python train.py --arch="dit" --model="text-conditioned image diffusion model" --dataset="simulated telescope pictures of galaxies" --train_examples=97500 --image_size=32 --grayscale=true --horizontal_flip=false --conditioning="text" --objective="epsilon" --cond_dim=256 --tokenizer="word" --vocab_size=28 --text_encoder_width=256 --text_encoder_layers=6 --text_encoder_norm="layernorm" --text_encoder_norm_position="pre" --text_encoder_activation="gelu" --text_encoder_mlp_ratio=2 --text_encoder_head_dim=16 --text_encoder_fused_qkv=true --text_encoder_bias="none" --text_encoder_qk_norm=true --text_encoder_parallel_block=false --text_encoder_inner_norm=false --text_encoder_moe="expert_choice" --text_encoder_num_experts=32 --text_encoder_moe_every=2 --text_encoder_expert_mlp_ratio=0.25 --text_encoder_experts_per_token=1 --text_encoder_shared_expert=false --text_encoder_positions="learned" --cond_dropout=0.1 --norm="rmsnorm" --hidden_act="gelu" --mlp_ratio=4 --head_dim=48 --fused_qkv=true --qk_norm=false --inner_norm=false --moe="soft" --num_experts=8 --moe_every=2 --expert_mlp_ratio=1 --slots_per_expert=1 --shared_expert=false --patch_size=[4, 4] --layers=6 --width=128 --positions="sincos" --residual_init="none" --optimizer="muon" --muon_scale="match_rms_adamw" --learning_rate=0.0016 --momentum=0.95 --nesterov=true --orthogonalizer="newton_schulz_5" --adamw_lr_other_params=0.0022 --max_grad_norm=1.0 --max_steps=8700 --batch_size=512 --epochs=45.7 --lr_schedule="step" --warmup_steps=430 --weight_decay=0.0 --adamw_weight_decay_other_params=0.05
Rows from block 3 of the text encoder of a small text-conditioned image diffusion model, named by matrix and row number. Rows with one number within an expert belong to one neuron, the router's apart. Each number is 128 + 24 x the weight over its row's rms, rounded and kept within 0 to 255. All counts start at 0. Numbers have three digits each.
Before each expert's rows are labels from the 100 texts, of 14848, where the router gives the expert most weight on average: "tokens" is the input token at the peak. Only what is clearly more common there than usual is listed. The data: simulated telescope pictures of galaxies.
# router: router (text_encoder.blocks.3.mlp.router.weight, 32x256, trained with AdamW), inputs 172-255
# up: expert up (text_encoder.blocks.3.mlp.up, 32x64x256), inputs 172-255
# down: expert down (text_encoder.blocks.3.mlp.down, 32x256x64, transposed), outputs 172-255

# expert 27
tokens: "<end>"
router.27:115141126077125166154158128126091101110137123140134114066136110130076120116174146154155114103104104154134123105139132132150095113138114089152101106181150120107112138141128111086147117134115091144110130157103080137093157113129134131122106125099119116169
up.0:089104131134128127140162107095154141094121095124086131091097159125106140098121135171099137134110140144106113115155106113163128127122090097124142199145149162159100088106129171168146106180142130069111112153112110138106098148124092119169132161157156136123
down.0:167129141117136112118106138153107155145126146141154122144112085133140101187099117091119119140121104110145150143112159132101125113136140152124125027101118117101161176165108090100104142098097133164108150113161125118156130102150161111088106129099098107160
up.1:146115103133142112127150106169164133110086141169101131142148151172131160079158121118136138114137097117103138138130129129124101143170124113132125125157095109151106084143188126131121149106125118096141145109176131143058125123155130111156107134152130142113
down.1:138125162127114134095134125111136124111131126069131131144133129131150129132129087123117135127126162113160136165101131140119163123103127150114127152102164134109100127090067096146136087096148140173162129167092123106181124152105132145142150122148128113160
up.2:116184107144167140097128138142145112150153155114132163119129166132114134114151148121156142099157118115124073142106088131140066133117136132114096120078159132127165114108144175132144101151144135081149114092159160169115121110141159152170127155121090129125
down.2:147079170114077104136115125125113138114122109167130096128108092112136119137120097134107108159094135112133179127164160116141179115139100140143163123204082104149106137146123098122101144105117129175113142164094103077147136132109116074086123105146153112114
up.3:114166107158102130084150118177087176140121093088114161142168148123125068086096099145135177148160143127132090103159129126090151144121166120137134129165115133121131153095130152127110104144117083142154108157116104162139172141088156160157110148134154136116
down.3:143110158085135128171110141080150093139143168177141125138109138141123183127161159125150105108097108135145174145108117118155132120168116117117116126095152140095098106160140115101141140110130153092116164105105151111113098127156099095129162146137125121141
up.4:114085133146102177153159111100118119146101136121153164190146089128105116147153135119157110131138085154139117124123145135166121084095121149121089102093108113134092169097120136130096132156115147134128092150090141091173107114119122142131132137128097168129
down.4:163136108107152095105101144156126127118148122140102114059108156138150128118109114141088131130116155086105136155145114122102133156182123125132162142168145149135152079161141111119163123084152113146123148117146099172107161150120159119120129120114140099126
up.5:125126163085142129122094162119109114156115113149158136151149090097124181170122159158129133136111094107131157128124138134114141154114141138130100141162096137131126114125131115126107162154145183155122124136120167095132129168134136102103119137093096078153
down.5:130139117164079118149163104137146137099131138085102126118108161165147086096143098106144130111153162128137100136134135145140120083142118128124144118117159110118138132135117127136138076101118067124127124122118109143125131079121111136147137122159150153105
up.6:142164107092212119088096133084127096117108142111092166125151192150123131119127126133112104126129141109148151132132110148088091120136135119133137134126131167103150121132122130117130130133171132084120139128157107143157151155145188095167126130125150105112
down.6:107086148125052152149140120158096147144133109125168115136111065120128139137114117141137141125134110142104111115098169133176136121126118128112112140134109084159125132111138119136141110131089116148147127120116130136093115089110079120100149089097111137144
up.7:087124159120136103149126139110141127138125098167108107159117145164115128127128172136134097094135162110130129118139134111151143145119103106138114140138131101119111117131120090125176157168148085146132112105132157136121182120173092137129152111105108122170
down.7:163122088136114157127129124126119154104140161096135162108125118106146122139126086134121147176114121132116148132128135135106122108144168141133146109121129157137143142130148174156089099088107162129116147131138092141143079112069160121110106148175141121114
up.8:129126101159125104087116125128119164164126113102160163132154173083119097132126105167095130130113094148124145170158120180169135143101124112119126144139146127118107131096137082152179096152078119159108133135065128111126123128115095120146113159150133183124
down.8:125124135101114158163147111139137081080132147150094091122119092161137144096125163072159120099145152105138103074086167109096113123176138154153119134138114104121164125152118175112077171102172145120147136124170122137115151116121178132115153092096139074123
up.9:135151145121125133109144149096118138143112073079132115198139116107178174149184146137115138122118145134065141166120149109143117160125161120151159149123097165129110120117093082101151118165139135111142097113162085116119114132149138118179142118112099121117
down.9:112131089141130127141116138156137131116173192182134157064131129156075080094082107133121118130156111128173116091131131155117134091127101146103094113122157104124139155144173135161104131072109134143120154129105178151150148100111122147065128127143157117130
up.10:142143130142161112144115079116105102091148138112155157119094122131117136128095119114103130118152160100140113166094143090135152147131145109146126114146147102145132124151108152123127098170127186157162145132115162128135116127099204139113122140127118097181
down.10:128124157119116136124144153147148167189102129156093075150150158140139145122164140149160103111129098168138127062162084161106111149137110136136136136123104130095113128095156108107135160071145079103084126134141079133103135144160044140143151119149156158101
up.11:123155122161136146130128131101130152135102141111138108155144163166134098101119090067137118133130136150134162158149155093105122143149136165135091103133176159093106157159114079147097079143106130182138147108175086115136115116087114124115114142138111123128
down.11:140147139106144088130108138126111117100067144150099117080113092112154134121134165163156140133115133055142121102084098184148136104103132077104191126150105113128132103099133168115158156127144158146137126155115169112126124149153154145127146108102150124127
up.12:132148134149156133130144117084129135101142144129116096098103135132101121143170142140125096130166193134106144123079162136112151143126107105152114077096132127094147099144073101076142144122147129155124128097134152196137136134139119153102169107143163104171
down.12:129110123105117130137095151166126134151131094144145149137180114128160134123079116106142139110110058144162104121149089116139102135122149137117158176142133094151133155123178137189119126108110103104122136145140073094137101118130137123159103183097089138098
up.13:125114139156136144137135156113150166124131151103105092136139132118073088131177170105119123139139135132117137108140156182137138127197122114120127127080149153137098146110144150122114112126088137157150071145108101129105126149148106101166139144114136139144
down.13:136162101102122113126099096149105101127118115134181154109129132128197148113083081139148124128108118143149109152089095086123115113066143166136129126165112089124148113153113103133122131125170122114111202130165167128140147101106137154096109120136112144104
up.14:101149156106143201127177135110086105141129107147149146155135137138157178121108103144154133110165091146140143123125111109139144130104124126127116134182139104114126108091086093137128122086141118123149124116135159106168103136133138131085146105142138115143
down.14:155108112128108044121105099155163132138132136096106106107129135134118103116136147112123135133108161138111107130129148175122116134167139129140122116098126119133113159161165134109137135154128149130108129138122103144086151115112104141165128137105139143098
up.15:109149142141119182155117124107117150133126137102169157165140161186136085139137126111163140129115108158126138090152125148102112153117171111099106150111115142123114133106114155102165118206131123106149086181103095137163116127138133142133117133126118152128
down.15:140136084111152098091153131158150113128119105144096124068122100113122158128131121139090116102141126131136123146097138133153138109155081137179150115143129111131132148133139099143090140064118123137105158101158138141102134128106123123132127128136143095128
up.16:100121103137105167145151134113153141132105141150115105137118151138140166136149137122110155159136118131091143147124137123098126126148141126115145099057124131167112132101122177146104141122199184141126155132107135141146107143119159138140114123136132191126
down.16:186154131149123124150139087114151122099097139151141158128108162141125212151111131106130149160157118095103127150103155121131131108145131066108167093138131117113087098142162126144132137132164150141145116118148156107135130140101148138096160104102142155137

# expert 14
tokens: "spiral"
router.14:104151160096113139174143140141108121108144131107177135154144183110143090145121150173120111134121115103101119080162139089151150115125148116179125130131116099067119179102140114128089131125148138149114108117132153152137119139109126131098107154082160122110
up.0:138108129114053184154149121104125124141139122173140129117120101121108139115152130140183138138099134167108192118143100151147126086111123122138133093106109138153107127127125104147141152116140118155133127133099101148113101083156101108063122160157169158103
down.0:125122112173157083121135131132145125130114151096108124122146151140160124133123128140088127123165121103162067148123179087102142178123123127136110176147145139122132117142132161106137107131125153104102149128129175130154151190092152170186137084119089111150
up.1:124071132202106143132144161106130134172123108128158115165162100103134151125126081166136124122128132139136129117124146147168140148121086126114080150122128142132125148149113088116104143131050152161149106143096076141103152076100130140136116169125143131114
down.1:146193116065131112138119108139119115086126167120106135089087153142133128143135169122111129137113130111127117133115128114093121121129179115114153082150111137103136095118142163117164116130199111093138150106150184124146124165156115109125144090122122112140
up.2:159127111119115135131132148141147169138159116123089128111089109134138121108167139153154104092183186106112157142133157133118118129154133110137120108112124169088125086100090142121133161152156122144125105102113138176094106142159096144115126123139167079135
down.2:106149125141122117149107139138142103147146103152150146146141089122093131122094125091088178143122119155153074115135105090115119115129145124055098126137156111175148162138177161145125134084101137162151151115127156102156156090120140164140138123163091157127
up.3:125116149128111123083117129100155126103077082160122127122112169154092107182135122134136135134095134108128077132144126069149128112146115151171116112109107106103107171145095122134118125132136100102134151153117117098125150083155148110092098146118174164114
down.3:127119135120139129099127127129081148106092171152112119065095081147160148077091110091101151134159124153121158142099107118138097128122114123117148109132115162153162131145139126103137146110113124098118110124122090160114127155146153122128167150161120136108
up.4:095090114122146112127122150126087122122147141154098123106116139128097154050103148124147142097154074147120126122142131129170117086154108158145110114152173159082164105149090109134131144077110110120135144104141125151108145168074125090134153148128119096157
down.4:152170142108115149132144102123155144142102100113152136130122119128163101210163113123121133146106181102120139129139115130081132173117138114118153125101080112162081141111174114116138107165139149131125119162137146112133128085176099181113103115138130150097
up.5:138157120086108145154118149179155123160124144111105102066161122161170087108114112142150127160138102129154125140112131131127117179173165111136138100152151141104115104098114160128153107133146148109183107184143167108111138122124130127170140079111119158128
down.5:093114111176120108111146097085083141109151124148154144209086170079095153137144150146140117094132151110108129129140154088130138079095104146136139154095117105141146140145158088140120129121122098140102143097114075149138130125113111140094092169136129117108
up.6:156115153135135077121110121120121145121129132102107132132159125106088184140167160102134112116127109144123127107164135170113118118142106134159143119114093161105114139112124149116148171120170132142131109152088144098128122138127121123103116117137093114154
down.6:120119099113111167134137156131142102153146125159131153132112123164156078096089097141112156141122142111151134141082134104110169140117168113089107138133172109151136129124133127160141112108099121124130153090150134161133145108127124146133125114123147124092
up.7:121171098131103115142056181154109129129100138123111171103129162083108136088124120134162080136095078148156163167149118131148098149151103097087154179143128134123138109128114144123110141143096115104113114130143127138129111148153134117085116115114102114142
down.7:142134103096142142133111133171113143142088115123152113160137117140132128126176085088099094128137144145115159116152161168137140117125097176113139119124138118145135127128178120139107086117083149149114133115099151119165128093132126097111136107168116064162
up.8:104092162124145143120141165121136123173113111133134107136160144156188162129136150090153139102152073119152116144099150117125153121084139121146145122142082090111126137141065103112119131129144162157148102095162114122141125119103123171102146138131106124114
down.8:128142099137089131147148085143131141086142165127121160131115111109072115118122118143101118140113195135112134112173129133128106160163111146134115135111159168147124111110174141155126104109112098106100155159107162130115113127138132098146114126108148124151
up.9:096130124083086152143142133155139133124112081152132149117102132173140146143125133100127102142136120192128148114132134140074109113099100135123121133151119164089153131173120140114105107152147150088104114148114163109098138144165136132115083181131131102091
down.9:108111154126121163128131125093196136137124106113088117121065113139175114116140097081110160187087143183104169101162124096164146141095124120133140095154130122091134124101121131145140100132155129114103108149126123126138121119168140153093110128114148130098
up.10:126114085178174118122152089160150186150127101122133129113170124117138142105125132172092142156138131180110192140147158169119139089105101124120133110119159122097075116153129129153147116147116090148087130106095143168104121136137108142103132118127156163138
down.10:142135167091078131126117152097159073136105156154114142130114114152124126170121123095136133100133166121154046098110093072113109156166145129147096142132089113165178091107119126135119163109138146110149117154138129090130132091121156131131142125104135128141
up.11:134120132136123101128138123149146142125118131098147090116147054153113135124148146109102157108083115136096125133116130108160121126147139175130121151114123127180124124143164147158112117174087158129112134150153094108110097101094085113113111114116099141117
down.11:123138121121132148136120117124106105126130121144131170127122182099153124122100127136149105128181141128134134102161123150087137132103134064132141099150158139084122130114101104104135141100158112116149111117122183152143157165150181166136141137151139136158
up.12:138128137152132107133109128128099116082141096086173124115091115087117161123144119152103137108129065125118129096119147109101154125143124098162119177125156169152083127116114101077137125132108135129166148090103142100150119158109115151116093151118143121151
down.12:109130124088129142109163141139146153180134149154091135177157130168136091155114139099157129139123183133143125171128109129141124120116117164114125092126114093118151108114129171178119125109132125140110108143165123157102098081142135118142159116125082130113
up.13:120101125165127128111141142117119129088101152091086111126162111142092152151115137132102113160140138110158133122154171118080139115166116145129151073115108119150108143137131142159105103140162143164148099123111149119146090154113146118132138112117142119126
down.13:142138126105128114146132116148128154156159107178169137116088144136156095109142115113150155095121136162103123137100105125161125137084139130143122176142138118133139124089133108087174145114087105101103151124164100131112139105136101143118133134143137142134
up.14:124151132141143157129110097114116123143117115099084130141141162124137183170130076079146115096112138135102133159076109101131117107127104104171133139117141138113127120131108069141103093162120122158131092111124128088124133139156109130123136129160113171117
down.14:123126117129094131133162132141135167120109140150156114119119109122128068097131179170099144143122146133130106083216130145123160165111148150093132097154115102138143138132159170120128164101122116108110149157138134183122116113082129136138126124111129095137
up.15:117123143120069166139143175142100143138161127151138120124122081130164084148155162133151116098165170117130107099109157108095135123152176114115112085131113151144130129101163168095089124126105153139118112116160112160098135104129143131146163126117137090140
down.15:128123119135152091124136092120153114113093105103126128142146159122101163109102087131116133156089081132121150139172093152181132131128097115145148179119137096135134130147102072153162126124150094126151127163122150096149102133099103126118103148152113157133
up.16:124105125077130161115158150119114144139141103123180110146170104129104111099128165192103115096087141089153111084142120103106145099110118148140095135115125154110086174095143108105119137131147157115130128136133168174148094142118088155136145110128148118104
down.16:116130132186122082132113105131147130133120158128084147101092136129157139168114084068136140152172121158108158174129139142147127144163150108113145130134134091147160081142127154155117121119108099148126135095114103078122157115150156129126122152134116138152

# expert 4
tokens: "<end>"
router.4:169105064133134125110147137141149106129167129120136120113138096102140180130085119139151148122144122155122172112094105145082157115131161056154127098104134119127122116118110072122125150102157140148151102082129134105093104131134102150119140129116139149139
up.0:129130163139133113112084131111129154084142128112115112135099100119095161098149136091127141134154149093110123117153076111131133123147104147114079118144099165123193137056100145114115138150145107134131156089150114133141165126146082124175165179141149136133
down.0:133127142130133124093125144085166148131140124110108129126130124160131093097144165111090077158187129115114090072139137171155120126108137084172152082139146114121132142138130102117131123103118135149127171156146105115105140155129157104159124135117141123143
up.1:114120148117122124162139127127090134141125155125107097167104111128091174146120194131168136139127126093165139125162160145127128142133150128122090114115104126149151084119163107106152150173092151159128083147126129114111083163116142116115168093123087096142
down.1:146140115156121115091121123122166111128117098136176145117141137129171105114130079129074129129114120184107128148093116108146147117138108125130145149152138127120111172145100152135079136084157083116138168096142141138144166109138111161121102160126164179120
up.2:101137123097115119126158135152113112142127126139135111126118117160140126096141102123145106150162096140094150108144123116151132119169109159143099074135137124084184102143157150094108137064111157118105138130150088179110141112148128157098156101164123130152
down.2:137123131152120144116083118121145115141117143100117163125134143108135123146120132119139118125089121108138132121100127151107130131100141101123142161097096135191075140120084126147126150183116095134136131121115143066145103131124130113155118129117142155099
up.3:119150138130058183152127135149117125124106066127150116113117083140119141143119110186105127133160137138143156134157110162122133151118136093148092120161147108149108108118137139106139159125114107137167139178117168108128122081139120149095117100098118108137
down.3:147096105130193081107134133123142138139137165120110142160144163097135114107144146087133144131085127136120090117123157098135152104117135157112171143110100154109142133146122112167138099135157140149081116070140088162118129180125121092136135132157154132158
up.4:129125151118104121161173128160131110131133094159101110203092106134129131135151125130143114164099119161102107138112106062124157119098150075161140191141087109176081161142141128113135141106151147147171102098175143102163133087141119104117111116121119120155
down.4:153124104138137132081101145104122144137115154109162128059134155108131116129099120126104153085148127103159142123157146187119098138169111167105089069130162143088171104095127117146114132132097110122084156165106117157110147141097112146143143142131122134102
up.5:105163130166112122139100126120127133126114082097132117155130186178113089110126143116099135137103119135129127143161095137146123129150133120117120131072100105125127145125130149137137099150167113131179109143078087149140097136148143124135125133148102156078
down.5:135102132100151121100166137122119134137136199149120144112123085048124182106087129129145114109154118134116151103105170140129155135122105140132134114156167140147132119116117108138123164093104118144103157117162173115119157120101118116114126123124143126171
up.6:124149097176149167099135107098110147093139117135178102149123137119147182109107124116126124156107142145105155151130128097082137131158138152123122117156157151158129067104135092112138141104111131107149138085151105130120165114110164160122108115126108120131
down.6:136113140065114108156118147165147111170105153127091167095138132124098107146152130113111160109159106119135124111105122163164132127101120119129121152101088106110120182155125162148117119140149124143111129177098141126140083128147116092124190123138116148137
up.7:140163136121155105110105140151102128105133086100113130118111152132151131147104172150099145099115132116140116118119130103134124166148133090143167174119132138123142133103106138121132109154121095063134154107124111128117147112117124153198127131106137132097
down.7:116100119115107148134147117136134110138132159157130118127155102114109109114138075113137118156134116114130140125118123150119149098140139163129115070143082109135108134148149133136133145121110173188123089137135147115118125149128148104050139138145109116172
up.8:100101150135109122103162123105096127145134104132094126133110090135081166070093119166107159095137145124115100149143131139160182142157164090138114145150133154106115149109107127148140112101124100113114113112127130114140092128125130141168181101130166124122
down.8:161139095105123125171111125151148136114127118149162129132148144122181085204144120083125115168113088138165139137123119113116096144099121167110129122111101105133135119126157140108138132141130147151145161148138144127101145097150116135077100149132074163120
up.9:148128149130101120120157092106133157103125140111131153161100117057116132154101076149104096100094120070142116129124135099130167136130159136149158193142123116167099157098107114124107144134153143114164123124139107150168112120106129126112082134098169126092
down.9:120116126125166140137112172161133095164139109144128100081131136165130141118153183110159160153157136195120147123121118159126101116114121081112108072105136138101159111153145127114147108122096106130098146123132146121078142123123119124140176140165086131152
up.10:139108098095131135134066110174112099157138137149099169068128115110158072116105102143148148158146125114144111116123070175106080110095153114147138128155138138108128122151138148147118122077134106115108181159115120144111128155112218142151144092158184122110
down.10:116143164141109121107173138093137144125115112130165091181130114136123156123144143145089118098090103152117154125124175067121179153164099127121121122094107118149126131113134107103125141175133164141133084116155127088153108095168060129098123174104081162142
up.11:119136151120107132066158171126136127102146157157107108143155118131146140123151142117136098103124119156137114113123127072140114148130147103118086102160108129162114111096153171094101153161165151127093127094146174139126110121131123130131156116125095085128
down.11:103129137129126127105134169093140118098144172130114092119124123120144077164145173083104094126161144144146118111115125086151104183123114078156128106141080168115126148074156169108135161167161161098104150136137126116127104114174097153136139127115065101085
up.12:106115130138076132171113118153129118088124145147167090106106096142083135155135158121161170141110136136156120161126142138132195123139139153127121118135127171113147132120156173121165159115097150108142112109151178121123162118113141086113166120109145129142
down.12:093131118129112131109134110098132163128111142128161122116130108132125090137122139152167135154154139122139194111152136131114146127152115164121127126144162138109124151117124183118123125124129152125129101069141122128128123115084153117110086126128135133169
up.13:120106126118185150112114126112123075139119138152139109115190175145098125099117098126130127127122103119168117115105129146098133099140119162105095153118111141111130129160153151129189092134138136097113113135137145113171113137094174107111149125127141133136
down.13:157123110169089100147141129144127194115122116106108105152113091140165153148150140130109113144132155138125136159115123071130131143122132112144170112130144129178115108131078111127067174115138142181123140108131119129104115129149086152120128097118129126152
up.14:134135166095089141144112095153117129143152094140122132093115136117122076153144128155121129135122142132144123091150111119113103150125098124148159126171155102171131107149141109157119158103133104140104129145150104153133131073124064134091124132152184148106
down.14:102116088180171123127144161089165131114128140134144127154123120135116183104096136094153134119144119127132118155096117122161153107125146118121113142113103117079157129098128130130140107120114145090160118062118157132134126178124175106148141111117075090140
up.15:090094136127091107172082129128096115129126124146109135125079142149145126147119151084159120144148125093179141130127127130154152087149116125105143107121153104110163138189090136116100132158098118165126150126068113106097124145147113141097149128110121150124
down.15:147152099109137144111162108152157132149114148119134127125172134125109165103102087159113143126079099139080140116127141126126116138112130143153130140132097137125098121087167108148134148103148108083134105121179127168143128138105138125143113130165124135111
up.16:130147114149100116175113168137152114141112123160097093119152123143160140128144131138181142157159169150155167160120135111120159142138158125124106084112136125124107124120120177134127091075144111141127117093101106114075145133120154137155126153129147122104
down.16:139127120131105107159098201131132137125103103121123094100140121139166126119135137126143130148149173149162156170127122128117136161130131131085120085164106112112137126125080126146168098086122134120111120120103139143095138141106124136126130138125137124132

# expert 18
tokens: "disc"
router.18:133110120161126139101126132132139106170137133139078125141105087116125145102133104040153151126150132135114145151143117114156101145097091126106119112139144128170140067118127147146141090114110105130166128116105142111151138112114136141135120090172126147160
up.0:128117116107108149118171128152120134144138092086124164125147150106101126125161126160072102160081112134119144129141192167112134174110143116154161161132129170111142145130142091112129158130125130124085101142128138171146122139113096112125112129148107111073
down.0:145144125112159094153094129131140117096114148146150101121116116144153130124111144120184155118156125124176129113098064103118147062137141149079109124085124098161133129137127173141122086125126105135149151092133097130107141129121160147138157133121145145159
up.1:141155112134127113099146089120117121069137100152149149113086124102161126141125125136102131098125170159067128104129137110114120111141139137119125146124132136171100116109123126113151127126110112077143127100189093126120127146085175107152096093109113126150
down.1:121114123148117144136130144147114120177145160108090122141172106134113125161137124117164107152133099129180108158122129129170120151139116126132113119146117124103184113147128134143090100122157128194152108139068169116132127131141091128080148155172127124134
up.2:109123144144131157115122134097114131139150085141100115136114116111127162144166105112129146155139159146106108165098062177165125166133119076114115141132140118152133114157105123125101092105101124143136116098140102141122161100156165099143160182129129128116
down.2:116120141093136092133153115173111121137101157151158139101134148123103094085126131130112126113134110115125127127195147104116128108138147173127131147086155127119101136088152152160168129151145138118122121144117132136161124144103080145093129116151146131139
up.3:120124126139077081140106132118124111098141124131194149184139118138102148124121164109068129112085145123123107119129125079125148122150117130140106155134157150144116177146150150144121143168108142142103137096074132100140162106110068124116114162121110128121
down.3:102114160137136113130164154160125147152138140154086130108104147104142127108099067141161140162155095129099142133129133154157131119138124084133121111104116127115126083118092117163117120118117136148165137168145130175135094124128169160124126085134125157117
up.4:097124117112126086115143163120127138112113177172106131136144095116104088101141075188114117117099178141135141124144151197117132099133129120155143144081103132132117100152114114118153138099157084128141138096154153152136120108129149119126133160123177141158
down.4:154121134119062093109128129106106110102124144155116108146141089129091145097160088178157123114107154174125083104086155142082141129105129122172120126138135135106099126117100097091129090109133086114118169145115135131142133092128118102107113109100179125136
up.5:140115152103135087149140124082130094090119123136081139148092165116074142124196132102146109130127125140126099095121148135151117116113090145138138156078074082131150157180117096144128114132207132134116126114112111107135116132148086127094141172094158109125
down.5:109153096154105135107119149165122169169138127128168122101189112112178115113067137160150147116152120130116146162155124102128132141138173095140118113166167167151089121075114156131129141144051144158109133132141158185141126120112160138147119088182101126126
up.6:159118148169144130127132132168143116112105106118149129146152158122106122168123182113111115119094164154127137114180128144137160116147114156144124170101153125135132171103122145187121158108099113143122132130074108149125165128112114124131156159143141156128
down.6:084141106067113156118126124118123154149152121140095114125116117139169128085148073159146159148176103122153127161114145117118124164100113130112147099105149099138132086153165116099113097131128145140123112114172161128130095110117120134154146112120120090143
up.7:153122114102119129122127123130103121127134109125100124124089098105112129086127123167094140163109148122114146106129087171124110139150123103179152152141141154165104143114159087156146162099118072109148130142097140128120132141131156076167145126089187146153
down.7:115125163152114132112134151156155131134106162112170111106171175149119125135129145108161118113134111141146098146125163107119150109122141131082105120110119096104151124137063155117122110146129178140126132111149121130137131130133091170107128130171082137116
up.8:109164149130096160127141137113126112153112090126124146134161136153145113134154133126117168122164091166110127141149116131132149102084159118150077143138075143144092112091108123146110128137144139137133140166118117162147083081115117173094154149123144134077
down.8:139116085135157105141125119135134142088146158165134134153107124083093123112121105160159122151089132112112122143151155135129105166156093110121163118117177104099152126149134146123137128115122128136098118114124152120117162162138119112143112108161128132187
up.9:137131098157141117116157125130168143134106153116071132131089111104112144141127111134140154171152146118090109125150130152100115154128175127124099155148106167108132097113116144141098121097158129114112124174105123141103121164105180147121113130103142076145
down.9:109138163111123101123122155160073116102163079134169122136156155134133113126124146114112105075125109134145126134101130095142160094111099116138154127131156090157140144144139120109191128157094154148154105079139150126174134072139082107128155120145113174105
up.10:098147124149147137157124097118158153110138130164137127171119097094143158131097122115099146125134139124122152166119140146148131134045111117101124141119142129149086116150122061138144104167135137135143149116117141169122111152130116116079138118112102133115
down.10:160121151112132150090169169149099107149119143093093119114147148156118089130155135140131103134151104133113096087123099105123109127161142152149151104170139115106200133103140189141109129106104135158121094144147112140126125087100124143128129127123142150132
up.11:110133141165147130128106086121137148120123143108109116115153158145140111157144108073144158117110116156129092171097123134125090120149147153110167146112144119128092134149113153128118058150137128150119109133119096106135112114094132123140123142129086156102
down.11:122118106111097127109159128147127123139135118150130133141099096092133143096108166175115126134133150106118149073148132105125187167124139103170075101135113147134134145121154108136140175120124129143131140134158183149117135133121108140125138115103170099154
up.12:145127117132156129098104136120133175154163157128104165170109158146125084149121147102115122110100150090143072161142170129096135136143139099127151145135153157131107123123153138104118099192116115146086113092131176161101094122160109077159156083104110104153
down.12:091146131130126130191150121158109088101104099149155101104132115085114151112126098143152129140163105168125162100115084140144152132120109156139103120142111134112124131134099138151152163083135145100147142171134086106186133140100137157112099201154139130092
up.13:127150150110118167174113138122105093150160097149122112164095099163093128112114124134111126153092151157104154146137125123118132117096102130110123159115133121167111109139130152141127111143107153133139123129126113163126068162130108126152160092177117122072
down.13:106134101150139098072137120129128155106075140125136147104154137087152112143135107125141115095153087096165113113141138138119134129157138138153121114137131134098166144117117127119111167123148104138120127143136142098122173097116163137108091166087156121173
up.14:088129163145092111157098118107131106125155144194103125152083094144115096091128160086111136129147182151120102091121128144124121097130098106144112115129142117097120094152146169118081126122111122113125157157099128155112152081138157137129132105107126122176
down.14:167120113121163137104156135162112149152116101071147122102184178110127122167140102151143102118113084104122156148122122110120122165108179149107148140124115150162130168117126089152172133128141138134112092123145112092126097170099100118125138128142107142096
up.15:091133146134152123148140178110160126116110095137108142108152140168141182111166135127152120100154153116155145123133137103171133151141125124096129131115139171091133169107094130099174093119103126159178097118132148159161118151137098142129113111103105126117
down.15:099145099112111087138163122127120138085103127109148096101136131179136155134154151068117135093167091155173141111142131151126155130102116122119160129094104097126074164113073110080145142136128121105139151133099132145126150121159137131124150124147115106136
up.16:114174126086056126141137155139102127106157117130145154127105150133136121137132131076143139119138132141170117110168100055099130135159137136129120112127145151104139147135117169133083115132151134148140134101101138115138147117131103107117110164138130107071
down.16:142112152163193100120123106141152136143095130135120088133136103102131127143131116192124112122135129146081153166112155208166118128120127125125132150103123124140132112116145078110160126124101116115128124145150109128103112152130158141128146099124124142189